A small image classifier, trained from scratch: held-out accuracy 100%, 9.7 epochs.
Rows from block 4 of a small image classifier, named by matrix and row number. Rows with one number belong to one channel. Each number is 200 + 30 x the weight over its row's rms, rounded and kept within 0 to 999. All counts start at 0.
After each channel's rows are labels from the 100 images, of 14976, where the channel reaches its highest value: "top examples" is what is common among them. Only what is clearly more common there than usual is listed. The data: scattered letters and digits in many colours. In brackets: how many of the 100, against the usual share in percent.
# convs0: expand 5x5 conv (model.blocks.4.convs.0.weight, 480x80x5x5, each kernel summed), inputs 0-79
# convs1: project pointwise conv (model.blocks.4.convs.1.weight, 80x480x1x1, transposed), outputs 0-79

convs0.114,163,196,187,177,217,192,179,203,211,245,198,205,254,249,173,228,214,190,179,193,223,157,226,203,200,246,198,230,219,171,176,194,214,204,235,202,180,207,197,191,172,217,235,113,196,202,203,177,239,100,242,181,193,186,188,224,238,182,209,188,130,203,149,269,184,208,193,199,225,237,236,181,169,193,201,258,182,206,203,237
convs1.114,230,172,207,195,155,218,188,191,254,168,163,252,176,208,187,214,165,250,185,254,201,210,182,215,211,224,196,197,185,257,200,209,194,206,159,174,193,150,187,227,202,259,238,178,185,214,198,157,127,202,205,190,205,210,204,199,171,259,248,224,203,186,247,206,215,167,211,152,183,164,223,153,199,146,198,154,246,207,205,251
top examples: black (44 vs 19.7)

convs0.226,209,169,123,150,175,196,209,212,291,224,231,205,172,191,198,169,192,217,199,205,176,192,160,243,218,184,155,249,128,172,205,245,188,166,184,215,184,220,173,202,198,185,146,204,205,259,255,194,189,179,226,173,219,187,193,236,193,165,207,216,214,224,181,200,227,222,150,214,211,199,185,213,217,250,211,228,221,254,158,196
convs1.226,198,255,197,221,224,170,156,189,155,186,166,229,231,237,222,221,215,187,184,195,173,181,196,212,171,212,219,254,176,233,191,182,215,224,211,212,213,160,234,230,244,196,233,199,186,205,166,182,162,228,182,169,209,182,254,121,165,248,181,226,193,168,203,181,141,178,241,228,174,181,166,216,153,154,247,225,149,162,227,198
top examples: count: five (43 vs 16.5)

convs0.447,192,141,238,221,172,236,194,166,213,192,205,175,169,184,160,209,224,229,177,240,135,157,189,204,275,238,212,266,191,172,221,230,169,207,224,196,156,241,170,192,177,219,241,217,192,222,158,196,194,147,192,201,200,203,209,237,189,195,217,173,202,183,181,169,238,234,251,202,179,201,227,167,232,159,215,188,126,208,213,171
convs1.447,186,300,166,161,224,213,212,229,187,159,159,201,206,193,238,179,184,178,223,172,165,211,269,185,173,182,219,245,154,178,170,175,263,193,220,231,236,170,207,178,145,160,191,211,190,205,201,175,187,180,154,193,177,237,175,196,223,208,195,189,195,202,231,171,222,179,203,240,203,178,191,273,191,210,206,172,253,227,224,233
top examples: count: six (85 vs 16.4); green (66 vs 39.1); purple (43 vs 19.7); blue (41 vs 20)

convs0.7,227,214,245,164,166,202,218,228,186,199,231,208,185,150,143,171,236,211,219,170,165,235,237,183,173,156,203,254,156,205,199,154,196,187,202,169,195,216,189,172,231,234,172,181,158,213,189,234,185,224,207,150,222,242,176,213,218,128,146,187,245,237,218,207,218,223,157,192,192,251,227,238,191,225,190,261,219,178,215,221
convs1.7,199,182,147,179,228,238,181,230,177,197,181,231,213,197,205,235,197,204,221,259,239,195,189,231,206,200,199,180,209,203,195,250,181,181,199,196,194,186,192,192,162,171,194,245,263,220,160,175,191,128,226,204,190,160,222,193,143,233,278,185,192,200,206,221,182,129,227,183,193,147,213,238,240,191,213,152,176,245,151,176
top examples: black (44 vs 19.7); brown (42 vs 19.9)

convs0.458,197,189,216,161,187,167,234,184,179,206,219,177,188,190,150,202,271,194,185,136,161,191,196,254,185,184,126,168,203,217,203,198,193,171,184,188,237,211,200,213,171,213,208,186,185,195,218,190,189,238,231,173,240,266,238,147,234,190,168,182,213,234,227,196,222,192,183,167,212,178,228,201,241,232,193,226,221,193,308,199
convs1.458,194,188,182,214,197,239,196,221,207,179,157,240,205,217,218,176,204,215,181,254,221,208,200,164,265,210,231,176,203,214,187,208,189,200,188,204,185,157,180,198,168,237,205,257,234,164,179,186,175,167,222,217,228,152,205,256,109,154,203,222,193,125,199,202,234,216,200,204,144,228,232,199,182,207,244,189,184,241,131,215
top examples: the character W (33 vs 9.5)

convs0.9,173,160,140,213,207,190,217,200,173,178,202,218,227,238,170,280,196,199,251,174,214,195,236,169,198,208,141,218,176,202,231,186,211,260,210,182,226,223,225,180,200,226,236,163,160,181,160,209,195,170,242,208,185,219,183,208,181,228,184,171,170,234,221,179,182,245,218,153,204,199,210,178,237,194,202,151,123,203,244,260
convs1.9,205,158,186,202,142,201,185,219,227,225,127,236,195,226,193,168,227,251,168,234,256,237,199,215,154,233,238,179,234,175,146,185,218,168,161,163,208,185,157,194,208,229,211,182,198,218,222,210,185,181,202,182,224,191,199,226,238,178,252,201,163,197,189,257,167,212,223,217,142,241,193,186,213,218,155,215,218,240,196,138
top examples: black (40 vs 19.7); count: six (37 vs 16.4)

convs0.343,262,193,206,247,190,215,225,215,208,189,245,199,217,193,154,229,169,204,228,132,140,201,173,161,129,209,169,166,175,234,213,220,205,182,194,189,173,209,220,246,212,194,150,279,203,184,179,212,216,188,247,179,199,233,176,245,216,175,158,233,235,193,162,228,167,208,222,217,239,225,153,192,197,176,165,200,213,198,162,202
convs1.343,170,270,183,205,210,250,265,221,218,224,229,179,184,190,244,203,205,148,179,219,218,233,238,215,217,198,176,243,160,189,209,198,162,170,138,197,225,198,201,226,143,197,166,232,210,149,198,205,161,209,129,211,197,217,184,177,215,255,196,188,196,193,230,223,231,168,245,211,209,208,209,251,204,168,239,187,256,168,215,182
top examples: count: six (59 vs 16.4); the character L (26 vs 9.2)

convs0.121,259,244,218,229,164,200,166,187,194,189,172,156,207,199,231,189,172,265,187,209,212,203,117,210,191,198,164,168,178,215,156,189,188,204,163,203,194,128,193,247,238,222,187,227,197,137,201,218,197,241,240,196,172,230,231,169,211,159,180,220,201,203,245,186,198,162,146,185,264,233,208,215,204,223,214,243,212,196,222,206
convs1.121,206,158,226,170,220,217,204,208,216,171,229,197,165,199,155,236,176,140,236,224,216,237,244,172,227,177,168,217,210,227,185,225,227,181,222,235,156,245,192,198,182,198,263,190,227,249,211,195,178,187,154,187,256,200,183,305,177,234,233,145,201,196,191,174,183,180,215,185,154,184,205,178,190,194,152,175,214,183,171,207
top examples: count: five (44 vs 16.5)

convs0.312,228,254,212,205,161,217,226,191,206,202,152,223,154,154,193,182,203,209,184,190,140,222,173,201,159,213,196,212,136,257,195,195,161,192,201,229,151,187,179,201,217,196,161,237,191,194,179,248,189,250,179,186,171,245,263,191,195,159,179,242,236,182,215,212,208,198,255,166,225,217,188,193,199,212,220,253,143,181,258,193
convs1.312,234,163,213,194,238,193,172,214,187,192,196,210,232,199,186,213,215,167,236,182,224,255,247,177,227,146,154,180,203,202,250,251,220,185,132,204,228,203,210,148,204,216,297,203,202,194,233,194,176,200,200,200,232,164,170,219,156,206,264,170,208,185,211,163,211,175,200,205,145,186,211,211,247,200,150,163,169,213,207,222
top examples: the character W (27 vs 9.5)

convs0.264,185,217,222,235,151,155,203,224,200,215,212,212,198,226,222,142,235,228,213,233,242,225,162,214,141,176,170,207,223,206,147,223,193,156,174,204,206,179,197,221,187,177,230,194,231,200,236,195,216,242,200,232,186,151,229,231,237,161,186,151,160,220,187,189,207,106,173,214,235,214,207,213,204,201,176,257,239,225,148,219
convs1.264,200,198,174,152,207,226,242,215,176,183,229,175,198,205,218,261,168,186,180,172,197,140,209,212,239,238,185,243,129,206,184,229,185,237,221,251,189,227,231,178,206,183,158,169,183,180,171,180,223,180,223,172,232,231,199,160,164,237,226,226,177,149,226,197,175,237,206,198,209,194,187,196,242,211,229,152,186,170,287,173
top examples: count: five (45 vs 16.5)

convs0.256,164,179,192,167,216,236,203,186,260,179,204,215,218,238,182,174,216,274,185,199,198,214,238,199,179,172,214,242,151,225,231,200,165,233,166,177,152,224,223,213,133,241,228,150,183,215,203,183,137,152,215,239,217,166,184,230,220,216,220,239,255,205,210,233,204,151,175,200,221,229,175,186,163,173,209,186,211,202,151,215
convs1.256,234,246,189,228,177,211,211,198,229,231,200,196,208,182,162,220,207,193,180,183,178,203,239,208,233,229,152,202,199,167,181,236,192,163,244,200,274,215,173,229,210,193,240,239,180,200,183,208,225,165,149,116,201,224,187,151,155,141,191,222,214,230,199,173,195,197,238,195,203,198,190,241,189,183,170,232,110,196,244,217
top examples: black (41 vs 19.7)

convs0.87,200,222,185,197,165,213,189,174,218,239,208,202,207,204,204,198,182,184,177,234,205,227,153,204,264,215,195,213,161,219,193,234,138,227,253,232,176,175,224,190,196,216,180,185,237,195,165,197,173,165,209,170,180,143,223,155,175,178,229,262,192,168,232,178,190,195,185,236,184,189,186,175,216,234,295,182,121,182,211,250
convs1.87,245,156,239,185,218,135,189,196,217,223,196,188,171,195,227,230,214,217,184,167,223,197,279,227,165,247,240,180,255,180,119,187,243,186,186,199,242,201,194,191,190,222,263,178,198,250,245,195,192,212,182,216,216,180,200,230,187,153,196,126,167,185,213,214,197,222,194,201,187,169,202,168,207,180,156,198,192,212,231,164
top examples: count: five (40 vs 16.5)

convs0.216,209,262,227,220,189,229,198,187,172,173,197,137,153,250,193,239,224,160,226,202,198,183,201,168,172,211,220,207,225,184,167,182,239,201,195,156,116,221,197,218,211,160,217,194,161,172,151,177,236,214,265,177,202,206,195,189,200,204,181,300,185,243,158,231,185,205,206,218,223,182,197,243,228,202,230,203,198,179,219,199
convs1.216,151,153,128,173,213,226,207,213,152,208,202,225,225,170,220,164,187,257,245,166,206,228,169,172,170,209,236,195,174,233,211,162,215,217,155,199,181,227,227,203,238,239,144,224,239,182,175,177,190,199,212,249,209,207,187,265,188,166,241,185,194,152,191,154,206,233,177,199,167,242,227,178,206,210,159,189,225,219,228,232
top examples: count: six (44 vs 16.4); the character N (26 vs 9.7)

convs0.420,211,208,200,205,192,182,252,219,106,182,252,147,210,185,211,183,227,184,183,231,209,201,216,168,178,157,213,219,176,187,169,174,184,220,205,244,222,185,221,208,230,213,151,193,223,173,195,206,204,240,163,210,206,223,219,240,223,194,171,191,214,192,190,161,112,240,165,251,177,167,234,251,168,187,175,204,234,199,132,216
convs1.420,216,244,198,217,235,235,173,223,239,220,175,193,172,205,225,206,233,193,219,189,227,203,167,212,169,250,137,220,214,201,270,216,219,230,157,165,169,225,215,216,168,197,204,192,180,170,144,221,245,180,194,141,187,160,234,198,148,220,211,178,218,189,165,171,205,148,224,172,176,177,172,205,229,260,242,182,202,222,266,197
top examples: count: six (76 vs 16.4); green (64 vs 39.1)

convs0.414,201,230,192,234,219,203,181,220,202,218,208,147,218,217,189,251,197,182,196,254,201,175,237,199,253,199,245,205,197,209,171,206,164,195,272,219,176,219,160,152,209,181,141,171,239,211,198,179,222,192,212,174,159,125,172,171,223,223,206,228,129,180,186,187,157,223,227,251,183,180,203,210,219,264,249,219,208,197,179,215
convs1.414,208,212,250,212,245,164,198,165,204,248,175,171,228,177,239,149,205,190,222,165,211,206,179,126,156,188,226,199,239,183,226,213,215,218,134,179,193,197,182,235,182,206,173,151,192,175,206,190,217,235,215,210,189,261,242,295,189,137,177,212,224,197,192,188,200,209,156,240,217,202,198,206,199,230,170,245,199,214,180,179
top examples: black (54 vs 19.7); count: six (47 vs 16.4); purple (44 vs 19.7); brown (44 vs 19.9)

convs0.403,171,193,178,197,179,180,215,185,287,265,181,219,214,214,204,188,206,207,143,242,253,178,206,229,256,191,212,195,177,135,176,206,246,214,238,193,228,219,208,199,200,177,199,191,204,227,167,189,160,217,189,191,183,179,198,187,165,204,252,167,187,164,214,145,208,120,215,215,196,221,211,214,208,273,198,174,152,209,217,238
convs1.403,194,175,221,208,200,168,211,246,198,169,198,162,233,200,267,190,198,196,205,209,179,209,196,201,186,190,175,195,193,197,192,184,178,197,197,278,222,166,156,210,203,199,203,194,194,147,172,230,275,219,245,222,241,223,177,234,255,187,188,203,173,223,181,227,187,229,169,215,239,254,204,204,179,219,215,181,257,100,159,161
top examples: the character W (28 vs 9.5)

convs0.351,247,191,192,231,143,163,232,186,182,197,189,133,214,175,196,160,236,211,179,207,206,215,207,197,255,185,160,180,220,209,188,183,236,159,229,193,188,211,152,169,218,208,253,253,206,207,188,165,236,176,189,201,200,212,159,181,153,170,142,172,240,169,225,213,256,205,161,216,205,234,218,188,232,187,156,214,262,256,224,197
convs1.351,148,186,179,153,188,249,256,207,181,202,206,225,254,223,231,254,202,217,234,157,202,186,171,225,220,213,215,232,208,165,194,199,152,181,167,182,260,200,235,187,199,180,172,163,149,202,229,190,161,173,261,210,193,234,165,159,194,238,198,221,191,178,211,205,178,224,246,219,191,173,184,200,189,190,246,233,118,188,160,200
top examples: count: five (36 vs 16.5); the character W (31 vs 9.5); the character M (28 vs 9.4)

convs0.45,159,220,178,180,245,212,169,214,225,222,219,238,194,221,162,133,197,250,162,197,196,182,222,217,196,178,186,242,194,168,222,204,149,213,191,191,236,202,172,194,163,177,194,200,208,220,245,178,130,205,173,215,251,198,241,218,205,239,200,209,232,175,252,224,254,137,185,205,144,221,198,211,178,153,238,208,158,217,145,203
convs1.45,220,180,202,204,192,148,209,194,176,231,168,168,164,207,216,233,222,183,226,192,177,212,202,180,260,201,302,219,121,201,199,191,200,177,219,184,140,212,202,225,176,229,235,212,202,242,180,221,256,201,241,151,231,169,180,191,233,183,192,202,170,191,178,145,204,196,194,200,236,213,181,187,213,267,220,154,206,238,233,176
top examples: count: five (37 vs 16.5); count: six (35 vs 16.4)